python train.py --dataset="made-up road signs on poles" --norm="groupnorm" --warmup_steps=280 --weight_decay=0.4
Rows from block 6, named by matrix and row number. Each number is 128 + 24 x the weight over its row's rms, rounded and kept within 0 to 255. All counts start at 0. Numbers have three digits each. After the name is the row's rms in percent of the matrix's.
# b510: branch 3 first 3x3 conv (model.blocks.6.b5.1.0.weight, 96x48x3x3, standardized in use), inputs 12-23, a 3x3 kernel for each
b510.0 100:143128123128104131128128095128128123116128128128124102128128128128128128128112188164133165128056128128132131128102145089183128128122128115133128113117155128128160098128128128085077128128128128128107149128081128072154143096051128108128113128156128121128128169128120134143091082128115128128166163147150129128132093150116128128
b510.1 097:128107128128128071071133128188112093128105095115167111129128128128128128172128128128128143128118128135128146104109100136128105087128098155153128170156120128143067116094128171080152128128174128128128128132128128128183128128128128128160128128162155111100128128096128115098128128120200155128128128158112128128128128128138142128
b510.2 098:128135128126147128128128167128128134074128128128139128128140128124106128128128128128128128128205102128134128128094101128128128128160107122169128140141128128128040147182128148134107128113191128103128142190052098103128107128124128104132055164128128175128068175105128141128164128148128128128128168116126109128105137099095128137
b510.3 101:098128103083128128182087128128128128128128128180086086099128128156128128093130160128128109128128128128081128128116156128128084128178128128176137106128113132128075128128097141128124179126128099149128128128051110148128119128128152128120184128163128118194095128097128111128128157128128128085162094128128128128128128133128136128
b510.4 095:128123222119131128128161082128128128128119110128102126128128126159128151147128086135174149128161130128176053116128128128128124128165128128076128128128099128174144128128128128108145178119128099197128141128128158116128124112128159128152128128128128071152128070152128128128128157128044128174108137128128128166147114128153126122
b510.5 098:191142059115128128128132128128128128128128128127136128081128128128128128083114128149128128128128128128128128116145128114128128128187143120128128107128182130128121170128101178128128128176128123111128128117143128193134128088128153128128098128128138141118105158107107198140128128132128148158128128146193146124162128124128128128
b510.6 107:117118156128166128091128161122128118128128128128122170081128149102113081128098128128128093115128128128128128111128128128128184128117118136128128137114157163050128128128128128128131128128162101108121144091063128128148128128131128161147083128148128128128128164128136128116116128159120122138128194128128138128128149128136122152
b510.7 104:097081128128128068102107128128130128128128128153157120170146187066128085141182128122118128118128128156128128128124128155128128139148098099164155128128128128128083122089128175128129128129159128146177113152128128121128159119128128128155157128128128128098112128128128128154128128128128166128054093128126087128128158169128128153
b510.8 103:088074128128110160194112120138105128128112143128128128128128127128128123029096078128128091105098128128116085147124128128128158128128128128178128128112128117142197128128111132165119128128098128128128127128144128128128103120196074128135109124016144128128130128150128128128128092128092089128119128128128128128128128128114128088
b510.9 098:128128128152128062101110138128128128128128132122128157226128128110128154162091097125160097128144128128119128128128150128128104128134108128101128128128128128131171051128128128128087128127139153125127128176128128090131128128083128141128107155111128172128175130123128128044128126133100147101128160126101111107128128128102073128
b510.10 099:128128128192123128128052100128128128154128128121162128128103128101109232128097128095140128131128128116128117128128128128128128128128146051111099128237153128128156128124174128111128083128128128158128128106173091128127112128168128139191128128128122128058128128154128086128182128118128105111128128163128128081128115100128128147
b510.11 096:128128128098053128130128112128142122123128128128128095143157128115128143097212128135147128152093128128128160154135128078128157128128115099089147128156101128128165151128128087128203128105128128095128128098128093128124128128128128128108128180128128128128128128158133153128128128128128101128128127128128128128128128161128128104
b510.12 102:128119153132128106105104179128136128149162129128104128128128128208083108128173146128081128135103124128128128183128128151128145108128128116079111128164128128128158128128110080037128128128128069128082128048126138128079128128128142128128128128083106110128128087128172128128128137128128128128128149111128128128123128166128083128
b510.13 103:128178070253128128144096120128128116193128128131120128095128128098142125117135128128141119128128097138128128128139128128174125138160128148128101092145097104127141146082178145125128116126097099088148128178113128128128128128128125151128128108128180107121128119128140128159128102135128128128128128128155128128128141128128128148
b510.14 103:145128192128136171077168128128108128128139128132128157128128054144128112128128128128128128128096128128080135128128128174128128128134171095159209128167090128128128181128128152043107162128078059128128128128129128128101128128128128128128126128128115119105128128128103133168159157128148119155128137087101114128128128128112086128
b510.15 107:128128080081139074131079190125145128128128113118128143128084128130086128152197116128128173113128119128154128128128183106143120128128129083094128175128160128068105192128127128128169128168128128128117128128101214191128082128128134128125152106028128128128128103135128128128128161145128128181128128129170128128082147128147128128
b510.16 101:128118128128141128128136128128138152088128128175117097109123128128166184099128208128115147089128123128128128119128153128128159127128128128206202128101070128023128128131128137128120128128162141128128105164128170124138147128162128098161128106128128133232128140128137055128128097138128201155128138128113134201128128168128128131
b510.17 106:169128091128172128215126128154128130128128128128111128125080128176145128128128085128128128107098128100128128128139128107128146128128143128128128118087142128153170128128128096086144207206096090128088128128128128128123128128121128128128093183121128128128088128166128128128130128128128117128156116165128128130128128088128174120
b510.18 099:067139128165128128110128128124099116125128109128128128126128105128195115099135089128128128128144128128139128128127128128193128128128096118078089082128128128128164128128128226175128191068128138128114144128128192128145118128128142211128128165128128128121105172117113099128128128128128128112188152128119118098135206128180128128
b510.19 094:114128096128077176128079121128163131128113101123128128128116128154178128076128128111128163085128128128135155128128155128185128115128128128128099128128087128223068128155103066128128128128170085128128099128128140083152128128128133128106144128128123128128128128128128091222120128128136147136135146133134118128128128128166139128
b510.20 104:156116128166128178128128070128128079128095132128119112128128122100128055126128149172128128128128128128151097087090128148128128128128109128146059068123092168146170158130128128128128128162124205125158141160129147105136230159147168128128096188100128102122128128128128128128128128143154105128124128130128087090137097121128149106
b510.21 094:128128121128128105128103128128128128128113094128095128076128128121139128098128128128115128128120128128082128135128185128128170128128128128142125128034092090128128128128088128152105128128079123128149128092101179171128128096128128128103094124128128079211155128157111128088123141128163128125128128079128128129113128128101107128
b510.22 104:120128128128160000128145128128162118128168118094119149128128128152128128128128169128128150128149123110128128128128128128128128128128115162102128128161128128174136128166128128156128144128103110118128128128120128098191134115128128128128128098095093103128128128128191128167105140101128128120196074133161040150133128108156128101
b510.23 101:128076128128164098128128128128128128129128091128118135128122099128128128102128128128075128128095163155118128128128139087128113103108128128118128128144128131177153128128108102062128128128128171113128128120128128190128136128128144108094105089071101128141173116128114176143134128128170128169128128128133128128128128074128111128
b510.24 109:140170128166103128142131128134082131087128128134128176153120171116038115128110128128148127128110165128139125167105128128065144089108158128077153212128128128128128100184128128128128128126128122154128103128089128216128128128122128104128128128138114107140153057128128074186128128128122149128095128128152099128179073105143087174
b510.25 097:128095159128128157153128128128124095128128128168098120183128128128128128128128128128128140128128128166128169118119128128107128128128151188156128138107087128128128141053147128128108135117128048128142096173128128056097162128128133127173110099128128128130148127128135126128079171128128128101141132128120099138128128128128128128
b510.26 096:148128126200088128088128128158120138128099128128159128058128117128168128128128128172128128148128128128128104128109128203177128159169129115128128177145128128146128165128128128120052110128107131128128128077128155128130128128090128128107128128128190138128128128128104085198128158128128112128181128128159120128122128094118128128
b510.27 103:128119106128180128128145128128128127128128128128102120128128106125128118128202128156128129168121128103128128128187132186155128128153106215134149147128136158128092077141128152128090128128128142128128128098128156119217109128128128128128098165128128128128128127139128147117131167128097142128128151128105139090128162128118145128
b510.28 094:135124081128128128184128128128128140072113126128168128128114127128105143150128128128128168128136128128128128172128148134158105122125161078128100128064128128128128128128128128098173158144128140128080110128210128128110079061103128128136128128128139145128128128128128128128112112128128165128143128128128082101180110128128128128
b510.29 107:128170128128214174131128098037128175179170090109128112127128128105071128141125128110128128128180178089128139091113128096128128128128216128151206128128128148128128102128130112128072110090116078128073104149175131096128128114112128128095120128119128142126155132128128082152128128128128175128148128128128121128128088071129114145
b510.30 105:114128160109128128128128106128125129128128122175128128128197128103128128085128184128101147128128124139149133128128102112128128128128152105079128128157128143174128128117120128077128089135145128174121175113128110083128128128129084128128100128154097128133093128163128099133128128128128146128128128164128128128128128128183183153
b510.31 093:110128128135128128128128130063154157128128128128128102143114128128178128047128128084112160105128128106128139128128157102128127143193128128073145128128128146105136128117128128141128128128128104066126128186128128119128128113128107169128079217067156081128131125093128205128128073128150130152128112144128128112126128128121153128
b510.32 092:146166126128140128128064169128128128134111144128167128136122128128128128113120118144118128128118139098128128131128109128109105128128128128112230106128146129128128026160128095101128128128128147145100160133183128137128087128128128128158128159140081128128128149124128128118128128128136128128107128043126128128127128134117152071
b510.33 103:128128128148151128128074082121128094128179140178128128128128168155158207128147128158185128099128128136169128128109128156128128128116090128133114144148098157109210128121088128128128065128109128128086166134153151206128101128168114128139098095148078128128145166128165128090140126163095101128128133128128151128108110173128096128
b510.34 100:128128152138128128124128128151128137128128128077087128128151128128096106128069157130128128128128128128128128128128088112128128092100128148128128128174201128128177092128152128128097128123115128128071128118128128128194128128128128128128128122128128128115128128128128128151128128105116165074073110128091137152128128128128172160
b510.35 103:114128162147128128088128127128128128128128092128128128093128104128128128143151128128166090112128128128160128156128128128139128128128128128138128184190128128131120128128128128084116128128128047121184128093128088231075128153138128123128118113128128146115150109128128128128128128128065128135128128159108128153128128128092055145
b510.36 096:085128141128128093146128128128142097128128128128102128128128094081118128128150128128128128128128080128124128128164128128128117101128128096113128128128128128175128157163128112128128128158128113084128151128128116063094128112119123128128160127128128128111128128128128042128127160160148128128128120122128128132128128105128190128
b510.37 093:082148128123089182172118048100128128128128128127132128128128133128184128135128128128123096100128128101128128128128128128128128128127180091118118133104128128156128128073128128128140128128120128125128125128123178085160100128138128128129128128139128141128128104130128128161156110128184128128128142128128128128117145166128128128
b510.38 100:146166128128092128128128128086196128128116149128128128128128128135128113128112128142128091164150129133111133128181128146100128128128143128128128128117128187128084128128128128175128153147135047128128128128097128225039131111139128128115084127128128166128128128181128171067128128166108128113128162093128199120157072171128165128
b510.39 103:128128128064128142128162150122131158100168170111101169137079128102088128128162162105124131128128128097170128128128128128109128128076145127106125128128128119059128066145128128083128082128150128143052128128167088150098138128149193128135144128128150120128128059128134047140128128128128128147130151117128185122135128132128128164
b510.40 100:141106128128139167131128128128095100128096092128110128128128174128128117135128128129128082099053128144128128128128128121082128128128150128064128128082128080203148112128123090128128128109120128134128127179128128128111128109166128118128079053128150128104128117121128151128128128128076128071128130149128128094128128118128128169
b510.41 097:172128057071128177190098128196128111128114125128128106116076128135174128128120128128128128128125128128128128128084128128128179154104128071128136157187121128066128128128076155128167145128128130162128128128128128088128105125111128128128134153128151115128128128158124098079128128128136128128128211128166099087116083147128128128
b510.42 099:128111063031124134127128069126147128106128213149128128128128128112128179134128139130128128128128128128096128128128128105129107114128128128128146090128148099092132181127114128128163119088086088129124125099128128138071116155110128128128128128127075128128091200128128128097121128169128128128187245128121128117111128183151128118
b510.43 099:186128000054128128101181029148146128128129128126166128120065144164128144128129083128154130091128175128128125128128125195128128128128120128153166128128128128165128128082128128124128169146128128128128128128128128213128131128107108128149100128135125109128128123128128166023128088119128115155102130119128128099128128128105145138
b510.44 107:128128128128128132128128052128128128135038117128128135128128169096172128088128097128128127182128127128128149128097116128128130130171089128128167189128128141165128128081085112152128128103128187091188128128128128052128128128128127136128127128103151185128128132128128128128128128140055128128159128175128128128128154128128100081
b510.45 096:128117210140114128180110064128128128137128128128128128100128101144126128135128130157128145117128103128110128128128086149128128161182128128124139128128128128135149128104128128128128128146128127077128176035128209189146104128128128138137090110128097126128149128143096128128128128071139170157159128149128128128128156166128183128
b510.46 100:128128130162112128128128128128128128178124168128128183128128193128193112128128128128128128174128120152152128119128128150075128128128128078090128128106128188128149128128080055124101080128128133137135128128128109128120095124128128116128151086116128076128132128128146128155128130181128084128128137128107147084148168128128128150
b510.47 104:204128131075104128195209178144128151105119117128128128128128082118128135128128128128183128123142146128128128128128132114128132128128128063104128084203128124128114128217118057128112128109138128167140194026128145128179119165112100152151086128128128158084137111116113128133104128118137154141128117101115152123128128165117128084
b510.48 094:128128185100132128107128128128128128128128128115101128128114077089117128128128128128188163135128128156183112137128128114111128128128076128088128107110128128128081128180129128128128106128140128128137088128117096128128128128091142128128128104128089121128165128128128076071106128131128153128128125128111128128086128128128144130
b510.49 093:069128128086128137128128128128113128090166144124128156172148128128116125088117111140091145128089128128092128128096128107128151127128128128128128146117128128107133151135118156128135128092099128197072100167128128092128128149148084128092128121128128148128128196114128106128128167190128108148112128128128128083136128128104117128
b510.50 101:128142137165128128152128139128133128128128122120128128147104112161128076128102128128116112128159119128131156138128128128139160128128128156128165128083128106048128197128096011167128146128128135080087128128154192126128128128110157128128094128149128128136128128128128128128108114070088128085096128154177128128128128128128128128
b510.51 097:128132129128128128134128132128128128128128138128116128128146132084128146045128128141128128187128142128135128128128128128167128128128128128133088128128055128146128128077112185128136128128128162138065128136128098128196128128140128128148118128120041179092128055113104099131128128128128128128114136084128142128128128133160128139
b510.52 097:128073128190099128128034128083055104128128128128128128128128128023113128128135128128142113086128120128103128128179128121128180128128128054128194096146128163190108068128129144136128103128115105060128128128128142169138117132131128145128128128104128128128113128184109129150128128128181128128142144153127128128128128128128128110
b510.53 099:091129178091134079128128056128128147128128140099128089128128128137080141128090172128128135100128128118128115086156128128128113128104129150205096128103128128128136088128128128117197124106127121107128128128128131070096128128128128128114128111131128128173128080168128131110106128128148128128128148128114128128128126128056107128
b510.54 091:128128114116128161128132128116070128128128143149128077191128128161072092150128155107128128066133162087128128128088128128115128149128128128127128169090128128128160101170101132083090111128128115128128048129128117128128161128128152128232128128128128074150154128113128120128131109128113151128128128107128075128128128093132128128
b510.55 097:128128120128128128138128128128128128128128064137128128128128169181059161163177094128078128128128150091128128092130129148132177151128128169169128097077128134128128128153128128110128128068128128155148092128123128128091128138137128128163128148174128126106128100128188187071111128106153146128145210128128128128128102128128187128
b510.56 107:128128128128109128137128128174138153128169128128128161118209190128128121128155168129128171133138159087128128128128128128128102128136105121128128128128128126128128122128128128128128090128206128128128111151128128128167128128107125101128128086064152128115124128183128128128128128128128135131144128128128104128128160109101100121
b510.57 098:128128128095128086168142128128074169145128128128102128128129128128128161111128128128128128128083128112145128128086128146128126128168092128128128151141105179177128128163128081128128128105128166119102152128130103191128128128128128123128163128128128106128128057145222128128082092110128150128128128128166128119174137128128128128
b510.58 099:095070155117056129140128184097128075107128128121128128128150092119128128089131128128123128118128113110083155128127173128122128128129098128141128088119051135110161145128157101162128104128128128149128091128078092128128091187128128137083133117108139131065113100128128128145128155057174128157128128128104117128128128128126128128
b510.59 096:128103128128128204128133115128128128173128128096128128128161128128056122128110145099128128128128128141128165117128076158128128110167128128108128128199128128128083128095061158255128160092128128156151113154156085128128128124128091104164128128128145140128128104158128151134084128128097128053075157128128169081128128173128128112
b510.60 105:128099128179109128128222151103128150151128128128128134148165176083071128187128132108128128134128106091128128128128128129128128097128171128128128074128123146128155128128128128128125156128128128128128154128178161130128108177128142157051128128125119128128154128128114128100170151128097128146128128128151128128106128083128102115
b510.61 105:099134122101102149161146128128128166102128128128137128128157164137128130128090088128128090134128128128117123136128128128146107144158128050160145255163119134117128128128128106128128100140128124085185106128128156128125128128128156128128128128040101145174128148111128128128144128099106128094147128128128171152103128128128102128
b510.62 098:159128183153136139128128128128128128128128157098128099110074128126128128096069147099065137128128175128079128128128147128098128128205128128167128128128128097128117099128092128138085157128132063129128128091148128144128128134121101128128128094128128128128102128150128131128123121128061130128128128128128179088128128120129128128
b510.63 098:186162128128070073128110105128121128128128105078128140128128128128107128088128184109085131128128128141183128144128130128128128172128095128128128128116128128128159155142128128128130173113119143128128130168128089128151080128122128128128128128158144143128128128089119128120114128107191146070194128128128164160128128084127128128
b510.64 102:131061128092146138128079128128128168128142112167156163128137124128128092128095191128119128128112156098128155128128128128147152157148128126178128128115128128128180108073099128166128116094128128128165128102132154165128128128098128185128128019141128124184150140128128128190143128097157128128084128128128161128137128128128128096
b510.65 094:128128128122126107084128128128137128128128128101132084128117128128128128129163128128111136128128128128147128167082121148120135128128100115128128128096128128110128184128128128096100136128128128153128186105017128124046128181128128128128128128093128128128156128128128205086128149088128128141113123128128128128111068128128151105
b510.66 102:179128166121128067155128128136128128128128128139128128106067128098128128139128128128128128128128183128152128111128151135128080128135128141128128136069128102122119162128128128098147116130128109094128128128186128128192128123150100128128128106151122128128095175128080128128128128114128114128128128129160145143136113128128119103
b510.67 096:100127149128128071128133128128079128128147074128178129128128126143128128187114076128132136128128156128145128128091128128128128128128171128071128137128072190124128180128128128127098128139121176128128128128174087101128128151166128128155128064100128128128115155128128128128128128089109102128126128114128173128147128097128128128
b510.68 099:128108119130151116079128128127128093108107107128180128128128132128128123128128097075128128156128168128105128138085128111128128152156127080149159128128107180122128128138128128105128182128132128175128128128128128129128128110156128128158156175128128097185079105130151218146119123093128128128128128132096125153102129141179128128
b510.69 089:083087136128133061174098128128128116128128095128108148193105128128128128128128128161079128148136138137145128137075128112169128128128128128115122128128125099128128128128126128101047128128167128128128145128128192128128128128139106128128128136128128086128087128128128112109128112075105103161105128128165116091141160128128128126
b510.70 108:128128125115128109128097128178128128128128128097128128128148128128128115128139128128128128099099117128116128128128092128128103151128128128161122128119128115128128081088090128107147128103094128164074169128097128077128128145128172166128128088144128128114159134128104128166128128128136128142128128128114125094128128128103128164
b510.71 100:122184078128144128194120128128148128117109112131128128128128128128128129134128090128128128128116128132113116128128128089128128128171101128070114128125159128128128128128128135128148128128128116034104128128166132066079140126128194128128128164128128134128127128128128139156128128134156152128093128124128100128108148099118159128
b510.72 100:128128111082165128128128152128170128089179128128157128160202151128128141099128105128131099128128128128106103107153128158156117128128128165128128128137213128172118128128128139128178128150168093128085031128147168239076128128128109118128113128128128128128128119128185128128128128128130128128188128120128128120128128159124128062
b510.73 104:168128128128078102141140128229173101124127113143128128128079128128176128128128150104128128128134128128119155128128144128109064128128127128103097128128131165131134128141120128181134158142100128128110128122121128133128128128128097092128080128204128181160128128128128192128144169092128143096128128128128128180115096109128128098
b510.74 100:163111128128128154101128144152128138120128128128150156053128169128210127109168114128128128128132128128128128128128132128128133128145128143128128128128182159128098081128128147128100128107128128071176128168090133134128128128128128131128085130118128128218114140128128152170206128107128155133128099105128128146128178077101128128
b510.75 094:128203102128122128128128128085090128128105128128128128156093122099128128128128076115128128128128195131110128104128122128128128128137128099128158109128140128128112173128090136063152128046128105120128128128128128128128128128136115172130109128128105089147132198128128136128128128128128128129169128128128146128147128123128128128
b510.76 104:174128128128047128128128128152128158128085114128145086128104128136092149128094128128128128128134128128121168104128128141084169087126128151084136107128166138072121128179142128154128128144141149128112128128180190116077128117128128101156085128128145128128128095128110128096103139128128128097128155138128128172111128128128145128
b510.77 092:128135144059128128128188178128128128128128143128228128193128128086128174154128128148205128123158135093128128128085128128135130128135085127128128189117058128111128091135128170128108128114162128128128117131129128186149141128165128128128128099128128102088128128103089128128171128128180128148128128128128055128139096136128103191
b510.78 099:104128180164146128101135128118128128191128128119140128097128128128128128214128128128148128099128097128123166128128150128128149142099128128161116128128128070089170128070128128074135128062172128128150160128183062128120128125172128116128128087113128128138128157128128120081128135128125128128137128128159140128128128128128121128
b510.79 109:165087090128102128127128128158128137105102166108128128128128128128147177128112113128128136102147174128128128153128135128128128143154128143128162128128120137141123124128128128112090128128128167127107128157184128101000128128101139128128128128087178128094103128128149152128128109128155128128115128154128128111049128128168128128
b510.80 099:128135128136128128077110128145165109129165109112128112128128128128128128091128162155173178178128180128128128131120128111143180128138128128030031071128128128154128094136128128181149101128128087128145145128128067128128128124158128128128101189128128128121032104151102128128128089128128128079111128128128087095113135162120164128
b510.81 103:099122135146128079128104207128128068128169083154128128119157128052128128142157128113128127128172128134123175128156128164108128102108095129128097125085108110128080128091123163072128096139128128124128130139186128169042128128128093128136154128128108128097128109098128060128128108128109128128107128128145121136101143128144128128
b510.82 097:128175128128135155128128128139128128128089128128168128128092128128140175160119086128128128128128229141128145128128128166073080128128049128090104128110110128128125157128119128128197139138087128128128122128255128172059130128128106128128128138128128096128180112128140128128128128145163128090128128128128128084081113122099102084
b510.83 106:128128105128122171128128158136128124138085171128100128128146128128128128128142158080128093128128128128128099158089099168125128158128157150146128128180158174128128084128128075128128140128076148128128116128128123128128128103128164128128116128186128108092128128128089128155128134101176141136139128096117113128128128137128127128
b510.84 103:180128119085118128130092128128128128122079149104135180112130128097170128157173128128128074128131128100128128118128128128128128128151106097128143105147128141128128142156128128128069141021128128151036128128178155128096148128128128150128099128128128138128127128128180163128157128124128097140128120128128156128128120128158132098
b510.85 100:154119167083135145128128080131128128158128128128128114128103128128090085128202140134182128104128106119182134077134128128166145168118105128123087128082072128128128128185128128128128098092128125134128162097128106092096089128128128128128120128128138128105129138124128130123128105128126149127128128128128128093128128128156145128
b510.86 105:162094128128179173128128128146128128158128128128128134105128128128128128128090128157118149128120187120123128117128128128120128128119128124127128162128070128134128128128128128128128099139128128123117117128196050229133108163140128128181167072128128128128128115128067137169173194128128101128128128128099128128128128090134128128
b510.87 101:150185128106187084150128122163135174104128072139149138128153128145128087128098128186179141128093128128118138128153128145128128128171128106126133201217128109103120167128132166101109128128128126128128128128128138099128128128095128128083081128128128128155102169128128167119255128128097128123089091128102160124128128128156128104
b510.88 101:128138128128128128064128128128095132125128128128128128160128128128116128128128128128128128128128128157125144128128129094128134128128128099128159108175128128068090112136084151165128093127136128128128143038069122128053128149128128128114178128102128102128128195150123128091128172126133040128128157128128079128128184173099128178
b510.89 105:125093078128128092132128128128116115146128128185066128148166086177128128128118128128093128128128141150128132128111123128144125128056128232146191135064125128118087150128128144188128110182128133152128025128080094128167128121128128123128159134128158128128128128128193128168128189128128134160128128125128128128128189128128124128
b510.90 094:103097128128128128169128099112128147153128128128161152152128128128152159075087122128098128128128128128136106152128128128128128162128105128076128128128128160174133128128157128141128128146101112128133166158128138128128128177128128128128128128120108207128128128070128128128128128080128127128140182146128151128195128086128160116
b510.91 100:103202128128128109128109043139128109128128128121085128128128161140101128178112150128195128083157075095128135118095136132136148116090128128109128143125130141125128110120132099128128098128097191094186128104128128100220104128128128128117103128128113128128128129128128116128128156127128128128128077128128088128121144091128080085
b510.92 096:128142128142083128128111128144131128164128121179128128128128150128177128104079218128128128128128128128128128128128137121128088128128106121079155128048120128156128128153187097128128093128128135076128232145128128128162099128128128116128147106152112128148128146090128128128128115052152164128128176128128128164128172102073128157
b510.93 099:128128128128207128064099149131128148193170109094170128119128128095142128087179128128126128128128128074128126128151098184185128128109128171057123138106140128145158128109128187128145103108128128121094110093090170182076123128128128155128128122128128128169128194128113128097095128149128094113128184134139128140161128128133130128
b510.94 104:108100128128128128128128128128128128138181128156122120095115152128135128184128154132131128128173103159128077128128128156128160136090128110128128128128128128124156128128128128128176073078128128145128172172125128128098128130138128128138146128125128088128143128128134128109128128172128097126176128107128128128128128161143127128
b510.95 100:128217128128128081128185116134113152128109117128128097070119160096150112176128128128128128137128128128128176161141128128156128195128128119128162112128128128128128128128150128128128147128128134113128089128049128103159069128128128128128152128128128189127188123128128135113128128112122128093099128128128147128141098089131128128